From a checkpoint of a small masked image model: 17800 steps, batches of 128.
Rows from block 9 of the encoder, named by matrix and row number. Rows with one number belong to one attention dimension. Each number is 128 + 32 x the weight over its row's rms, rounded and kept within 0 to 255. All counts start at 0. Numbers have three digits each. After the name is the row's rms in percent of the matrix's.
# v: attention query, key and value (stacked) (encoder.blocks.9.attn.qkv.weight, 288x128, the v third), inputs 0-63
# proj: attention output (encoder.blocks.9.attn.proj.weight, 128x96, transposed), outputs 0-63
v.42 120:125093178131130104100118155139162138100065145163128148168160115146145153169098167061174063113161142145115126114066126112128186142091123150094112148149105134150042159109094175127117133098190129
v.43 085:122106132175141139113134136158114136179170149161087111101161050098106124095113101121101157127155162143161083127099107161149102134112137142082132192128082116166094130163141118150053165098134181
v.44 092:108176128132135146180160110119129122134095176143132120121101137141092159171132115076192138098087098112155164170175152112125093069121124116157096090098154157105107182151087186239052116100169087
v.45 098:132166104147127125147053098133090095132112143188143096141117115195124166144135150107142105144192105138174118146124117149087082112095140128065049145168142095203142112083121126157123079132153037
v.46 090:130103146177173097116137158165150105131123093092160150133104156157132126122076135134106145147168098159091138131134108181115109159168108116106046095212177184135085125127116093118204093109040108
v.47 095:174177096120147124167145086113150119164126069085125125205120075154104198133181101148151080082130187097135102152105087202107137176110098161098138110147145144122138137085142166026080134123156120
v.48 095:139159089058107091125116068120148113122137178178099133052122138080139099120090077097098156104133156112105099125102095163160139082163152123131126152100113144102127230164103125120112138088081158
v.49 090:127125112132144135065108151163155114135126182121091087091142131157123118142141087153069187093064068109114123120131076123153127133103158156112130093088108107094169053101117121159124093145135129
v.50 095:073130104132187185099160133119072176162147159122128064094155140064093143104165075165134142132114141135124144137179165180120110172090088089108141138050157131107177132184139098161114135120156189
v.51 090:129118099120137107124110114139177141053157106162078125053169084099170146123131142092146101116085147127112069123140092169124165125146083074116150136149099139101089188094126148129117166070114076
v.52 123:164127089103135121104108165142103140129125174150109094170071127100131083151176119089115142139101139159123084113123134134131119172133126075081114109113159186075160121162124150155140075062147148
v.53 109:084111072139106122072146096147115136132200157113132120148166111167128116128161054148154121132089127144136116127153147139111106143129088151109160196096160138209117111206138182132132176155084180
v.54 091:133083149091132124073085083138182151138183148148118139124115120055082204117093191175137120096121117121128157099086155069155159163111129193109197157080170121158104122125112158168078103144137091
v.55 116:102102105121154144155116112180095086142096217096125086121160167095137183129114099193194138162073117136191156171155136167141075121131141091096155147175126153151111155130174141149088184132143085
v.56 086:139106115117106091132175139126117108119091135150124141140121068134133131239126117099131153140135191116160136148029119175107163073129177146112162083122104110134154146115149148138141132111147100
v.57 115:102177169152176132127201136127130109065156076126163097083142113110157094130131143143053086099183147109088107124107107155138150096082147084138094133125109139134065136106100176118099146129155169
v.58 094:137166173130171170133075175124160117164132094144152156178115098092131090147126139058112118110149146158109113111176104099146161147096138188127132093142171184118146084133098141182145129148140145
v.59 109:115171103081137118084088118126092068126208177133133146131125115148109112103153106160144132103132127186137091136163149102108093144163136141089151210130100123085098158139162087134150149125145186
v.60 116:176137097150100108149134139065118150141044106124142159090130100120101074176154120067101111111129113121115098127147133122068200120101073162138154121050134127109165145097192108143178109134119215
v.61 095:143136158120121116152080100106076105138109069121162140125124091089164086156151153070173181148185154169135122161084138120144140094117132174154140110118129072146178102130136130105091132183134128
v.62 101:121173154166127132132112195064126144122132086117146133133159109086125107165073163116145119106180159074111134132138122127135147175119098142150110114121136133060094076143154060068158094086129128
v.63 097:096093144140156133164161129109111135110091124132175112169149095121165176156099141069139117119180124107099115162123162092103132141111111181159111105094150106102097147093106181162110102125198086
v.64 099:118073117153116169064099163169121102081138173139113156160111145131130197145138114203087136133118103129169131084123154100122142126143123132160125137127134105188118133173159201145070148142109167
v.65 101:124147093112084178115098100158109106131067103119108149116168106118149153133135123131122104113095063173119182148136109172117111104159110161140056113131131140207165208142136144201124143151115095
v.66 098:186081101115156105107079171131137048172119136141151167153094122149113131166146143107132142173168120151184166082135155123111152149120148138117110131144075091099095098134130155139103121096112112
v.67 115:132110063135101138113164100094111156184167178098109110132135134127110094146100132140164188172050134087089178152129133099148065136120106110108194117116113089127130091183102154142111121107128123
v.68 080:185110171169100151139200124108151144093106087138126154145070111171150132136131131168082062152153111116157143145064109087086134151085172160112089121069141142122111149104103146129071150140119175
v.69 106:108149135159166097184076085159117110132067098113095134149111139147113163168109143106140078094121115083178139155115119147139133073158169134121081115113060075111140149112116127099079176158141129
v.70 106:174106142172146122146113178109168159124049099151095127149090045182170109149094148100089110147137077085113156091127107064073135146136078144144112183140123099112158155148138105090108126072084138
v.71 098:112152159155117131110192088151130172150143098170120117127104079172140145125104095184123105113081157150142119169098200159088179103120116122132167181104075141133102128112136179108131140121158145
v.72 110:118133134160153108221134144140173169135140052101106126146126201130144125126118155132106094087176089122112138150112099145089133105131116111160073164113109147137094126119046154034136186130139112
v.73 108:146133079139122120150176171083097111144076123097086091108162145121082102118189079143117118163083129070064102146104085147156142112122113098127151142171125181104119155146119123110188075131079186
v.74 096:153071130092175153138095088126153108146195190182157141144119136145158161080125127143128151182195143108178175114089093109110124120080160126139176144069081134146145135153106139120107123119160122
v.75 088:137127142076138099179148113122146092125107046124101081096111107154162074140138097040122108112158177119130091111039161145156147155131094159146142160140116143109124119091125162119141144090100117
v.76 122:172144095137147157100131145100142133161110105113128127145163112132153071135169101128070159147123130158079092068136111139100128178107085132101182146118139180129164092138146110175174125111102172
v.77 105:128106161176121172156119118160127142158152069164121143129143134137121093109129154158123066108183103120114101146095180116133116051098126143104044157098185098101129167143141186110097168165132142
v.78 111:160155119125130087159180147117124104157140115113168146121161079128140081126118102102083084131118157099116077123174118176114111130100161145106101153134058112082149136177059159083133184178089137
v.79 096:134191108155117148081097206145121108146077175101119142113124111134151128132146114101105134145116112170111103130163165112137190179166134135153118119109163174094118058135159098181136059140148169
v.80 092:132111118165107123132074098085165113114078160034096137141067181130122120164107171099115093153140086158125182099171113124119087148108145137114100115130130156190124109103099123120126056088070090
v.81 090:145113169149067140078126156146130176152053144112108153132116095135104103161102133114157134200119097138128166114099130125137150178097099127066075143084116130143151142129200137132124139137122085
v.82 105:110034115109142143065146127144139227147193158163101158129196139101115142137139132146133145119094118149122146115130119119140162112127097181154182086160107119109109166147103181185124147129115072
v.83 108:148150115129125099137151209096136090106096025131150110114109076161158092175132142045090111175151164138114085109111138104121173136060042130146156125132106114068154150138142133156146127126111203
v.84 109:144067142133157141083151157091081144127120105137205177114096093107058084169115118162102127132141134098084073106097104125137129090074154130137100124095159080126081168157185108217146132096129139
v.85 093:104121141156136130141104104096155187146134137153117155154104122155127129119138161174093105137112107166163168113125173117100073151132140154133117094151132118142200138125111085079073108137135118
v.86 109:170124171108142141179083119194147141109109125153104099154076168132059188076137167102170094122194155101119103163062092136092125060130155119123085108135156114113086126119094141070106126116162119
v.87 109:153090068130175142102113119108111102148122165108141120168118106082114203110144134195094214170061119118139147089138151073105119138140139120154201071105112100107170100136177125169142133145134143
v.88 121:107159169123054144170175149150121147090143135148114120085143112118101122116081188138146049096158145131115109164116105108157091162125094141118071156122161150128097193134122137084116157148117166
proj.42 103:117148126115165185125162112124141158131176139121165204097092131074113128127140093163112126075140141121130129126109103110164069096067133104140081177080156097159136114193160084096136175160123043
proj.43 089:167134143159163167137149061197147134102130136087200122171100178131144150159203161065149144057164096135149092125142130118149145126076081117159149135135139127126157135113166149120133164178153118
proj.44 104:132070120139092128126090120127147154118113115128108146134186157138140143088093155192107081160077152124128093111046140165079173141156101109076142093094112082147124131120122113020177079120145164
proj.45 095:134132168107048107128158146192126112151089080133107172131131065064103151156125155159106047147078104085130169094071157123163173070151109108135124170117092164104140131059123143148119068204109163
proj.46 085:149069090111125121122087163090165113118143094147105100051147146156140106110146201156139185104117117078130124153095105105118150098145169082193170141052089105118181136138095148099148186182137155
proj.47 098:128082163115095151120093125197127103160154176164122156087183132089110093138176120177092156117115094137160071083121137127178087102152128101081120086155126082117135227113199069107147136150139089
proj.48 092:088139183101061208155131123092148200137104056092168162152105087128088138135142102111166102105119142114161176065075210097158166127130072139153107140140129139103150056101159077127130175168107147
proj.49 085:165143132124029171141161116091086117079135139175106143129135113127178080145178116158129057142102134151135129123087120145116151120112141103106125158165107096088159122169149121114101126090165087
proj.50 081:114133125134110123187139158117137159135166118119126159052158107188128078192091164170124180141199142142076122146073132105079088117154124160220111190073110135135096167178097108095108208167089198
proj.51 102:119139129187116158144157072065159139190095134075223180206101170145127074183090129095127144131157115108156163153086154083092115105127099189140093138142125114115188097111178148147132115163124139
proj.52 120:132066155170122143102095092103102135147152092126110113086107121137096094087104156166115128151185163117111170078106126158176136137101096122155126166100119080125066124145139106098128072161157141
proj.53 097:158141142123132115127124099063167151097139168150094081130117139081167104107093148206125098076118127101085127176167109120143117058118201146138130143162114135101093155084152096162125158096160095
proj.54 113:113122100145123099080149161095072138128123151113093160148134131149146132128116155140126152194110114177122142104176078201117103096145129105168144025112098140088131114104184127167164085057072119
proj.55 114:124092120122062135107117149096140186093184128136105136090055131170188099137167210138113127098156120116113160126141122135090114149132121144148117111089147104127146121106103200119182111102149117
proj.56 084:155147147088164126123112124120150125173137142132159182146108145102091132022134101079100126137067127113115109065105170067183142151139117117142116163124144130143094105090161099209114124151110085
proj.57 109:154124105175103173142097090118113089131151132097152107086107092102113160198119065081175131112093107092158099147115118114096091113146129153113107108181125147052169137172116085139079128118149062
proj.58 089:096128086120130139141125129210103125155122186167136115151161154155148123106179124173168132144154124143135103135133141219142069112168124095098106173121130129135085156194113126072079112134120194
proj.59 103:120073162173066102100115081075158167137122095125114055083099139111129126164044167178157144148077117071100155139144161146093142100117129140173121084109131118153158135149137198183124138122068098
proj.60 113:042133134100182134136130119175110114109116124147134161128194102077184118136152067165152158137133165111100135149142146131177106149144115119117105187128159089130099115148086123143109175156154068
proj.61 094:131146102134156106119097106174151159155116153142139173157115193191089183091116112142153044138095091114155108090151098145125136131157135124113082139135148090156198165111145149166110136118135097
proj.62 101:093101139117120156087137092149158115137166135079081130118086107101099134142164163111074090110059161131162083098153100113156100072103138124129126146132144132176135217156115122153130086146136096
proj.63 094:128158127093155100137099147196138114168122133109116144141136111155113137125179163097105141172124175108162087058199179173133109081111175140094132101121167179141131143137109140119153141124097141
proj.64 086:167119140146158109126146134115101127110135123121132085138135110144096146116066138126156159156118150152085144138092068154054087144159146169069173116116150151137098123093136109159139168069116067
proj.65 104:083111094139141082159125149077149084124133167116115144101130131157157113178095129124155161134087182138055181154128164173089118187144101126116165172124097135171106101092103148093141161128122127
proj.66 088:162144146116103132121120105110085170112110115180147124117117166107144092097140120148132110092096146133092072112140110165189061172079133130114164121121159105159181120116126087145161105120111106
proj.67 095:165089100135137083098134188133122128130128122153130138142118126119142094058132123197105086078166125161091135143165085167127133099181115146176127108106173191151095102103194099089154080124123195
proj.68 081:154125131090145093113065123126128088119138170114123102105217167107134117144101071083171193161108132132137166092134123133116111130162132134141187113127106099140143097156093078158154136130134095
proj.69 100:113084121127132181129110196063118166098125157153153138102101156151164129131167116058103133160145148160108111147078174057087170187088082138094061143144180137138120098151110165140114125083128102
proj.70 096:077144077109169115133133082129133097127178102122097122174196151089107132082138074140160141151066166144156152196123138164110121122172142082099151115100155132170110096118094122141187075157132090
proj.71 096:136119119127159102138167155095157052087132173113138162104176176124102191124131155150128125102115121169115097077132117069080100076147134192150102074084175125103122124123134113118126192141112078
proj.72 110:113168098116148136075120177123135084090118167146126142122141108126134134151147123055102142102096159132143073182145160110156102167113145132075133162176132166138146143151108107117102119120092199
proj.73 114:094143143140123170145135120116182142113190121130134102140135146076168067144105129093123124054165133161167100127115162086122128128138103112129125186066115122121105051131117142080080158138200104
proj.74 095:118201139132068157112128154138051125146128086138115128042118137144105128060171119159134108124121121197118127109137227117107114187184116142148107109139108160091089172139153094124099135142024127
proj.75 087:148205151149158175093119082154167112094140135125167188173066196097134144095124076143149092139087078140160060153147118111127140104110116090091111072160091050112149131125150120186120093158173131
proj.76 101:110112154165141128105181098119105093127196128165158131082137120064086100109102129194145139126122151132116140126126136148157153139151149136146175138062132113101052153177126135115131121178157123
proj.77 103:138123179109164090106107132086164147101104134098156098085148103165118153157108128151091163155117160119090088126135093116065159129120145175155142098169095189121108105115090100156121105076168123
proj.78 110:132146118112158180138070063098119102099146128193133089071176134164118163141169107167154087092066127083131167134058189055127174109127162140144102168126148162130114124120135119144084127107177080
proj.79 098:141074176124069165160126135108116122131174140133141142139104202071132082177145213152138120121174131117118129082158073106148151088072117126078125143070113084140121127140136124078116167117127101
proj.80 102:172071140090177109141115193153093146155182116187136077165135152149147125123165139092150190112107156130108166127164131111151140233094156098123146164153145112125080127151108136099172185121150157
proj.81 096:138091107138179089127108125119152090098118137116134153161142152114153132124109124127095124130087139138141137144121070097102096131226130115108166099175102110153141123055103109178141131121150115
proj.82 098:108209079150133136126181131110131080120057103110136163137113115182129139062119139202123166167143136196113138139156099190131087104165168128158119121051124118113140096075165129103144151125117132
proj.83 107:111150138111174152127126077208143168161116161101122147133186132073098128104145090114179154133155124075117094139130114178167095125145180088086144124117150136151096108171126129119130082128163146
proj.84 108:087117144109151107121133120153161091134142068086146129111212105089081182093155133142168206169119158162119156159158113164093115136155076161128200112059098158109175156101118160153139163146125089
proj.85 088:181167066140160142112115162139120088153086109133061122131147113153145132123097070121121165119122080152093159103108076121132168165143114103160149162105151122133082131171164210119131129137090157
proj.86 099:103111127084159102068102118098155116147131122095105141125133192131131128146137186141114123121115072142139120086111114129150113178102109147125165131175087131158144108089098106151089089109074139
proj.87 101:131165146166111061190158127143097192142143139116120143056194089177114080140128131160138144133145149143078155126188132168138133135133169158170146075100150157167144134150130186096136140106150142
proj.88 112:103094128106173137094114111090157121156122128094161147195142116145178138163136096140107178119135136103139152144146135123111131095146157155175153157181107123132104141087123097169157109141162144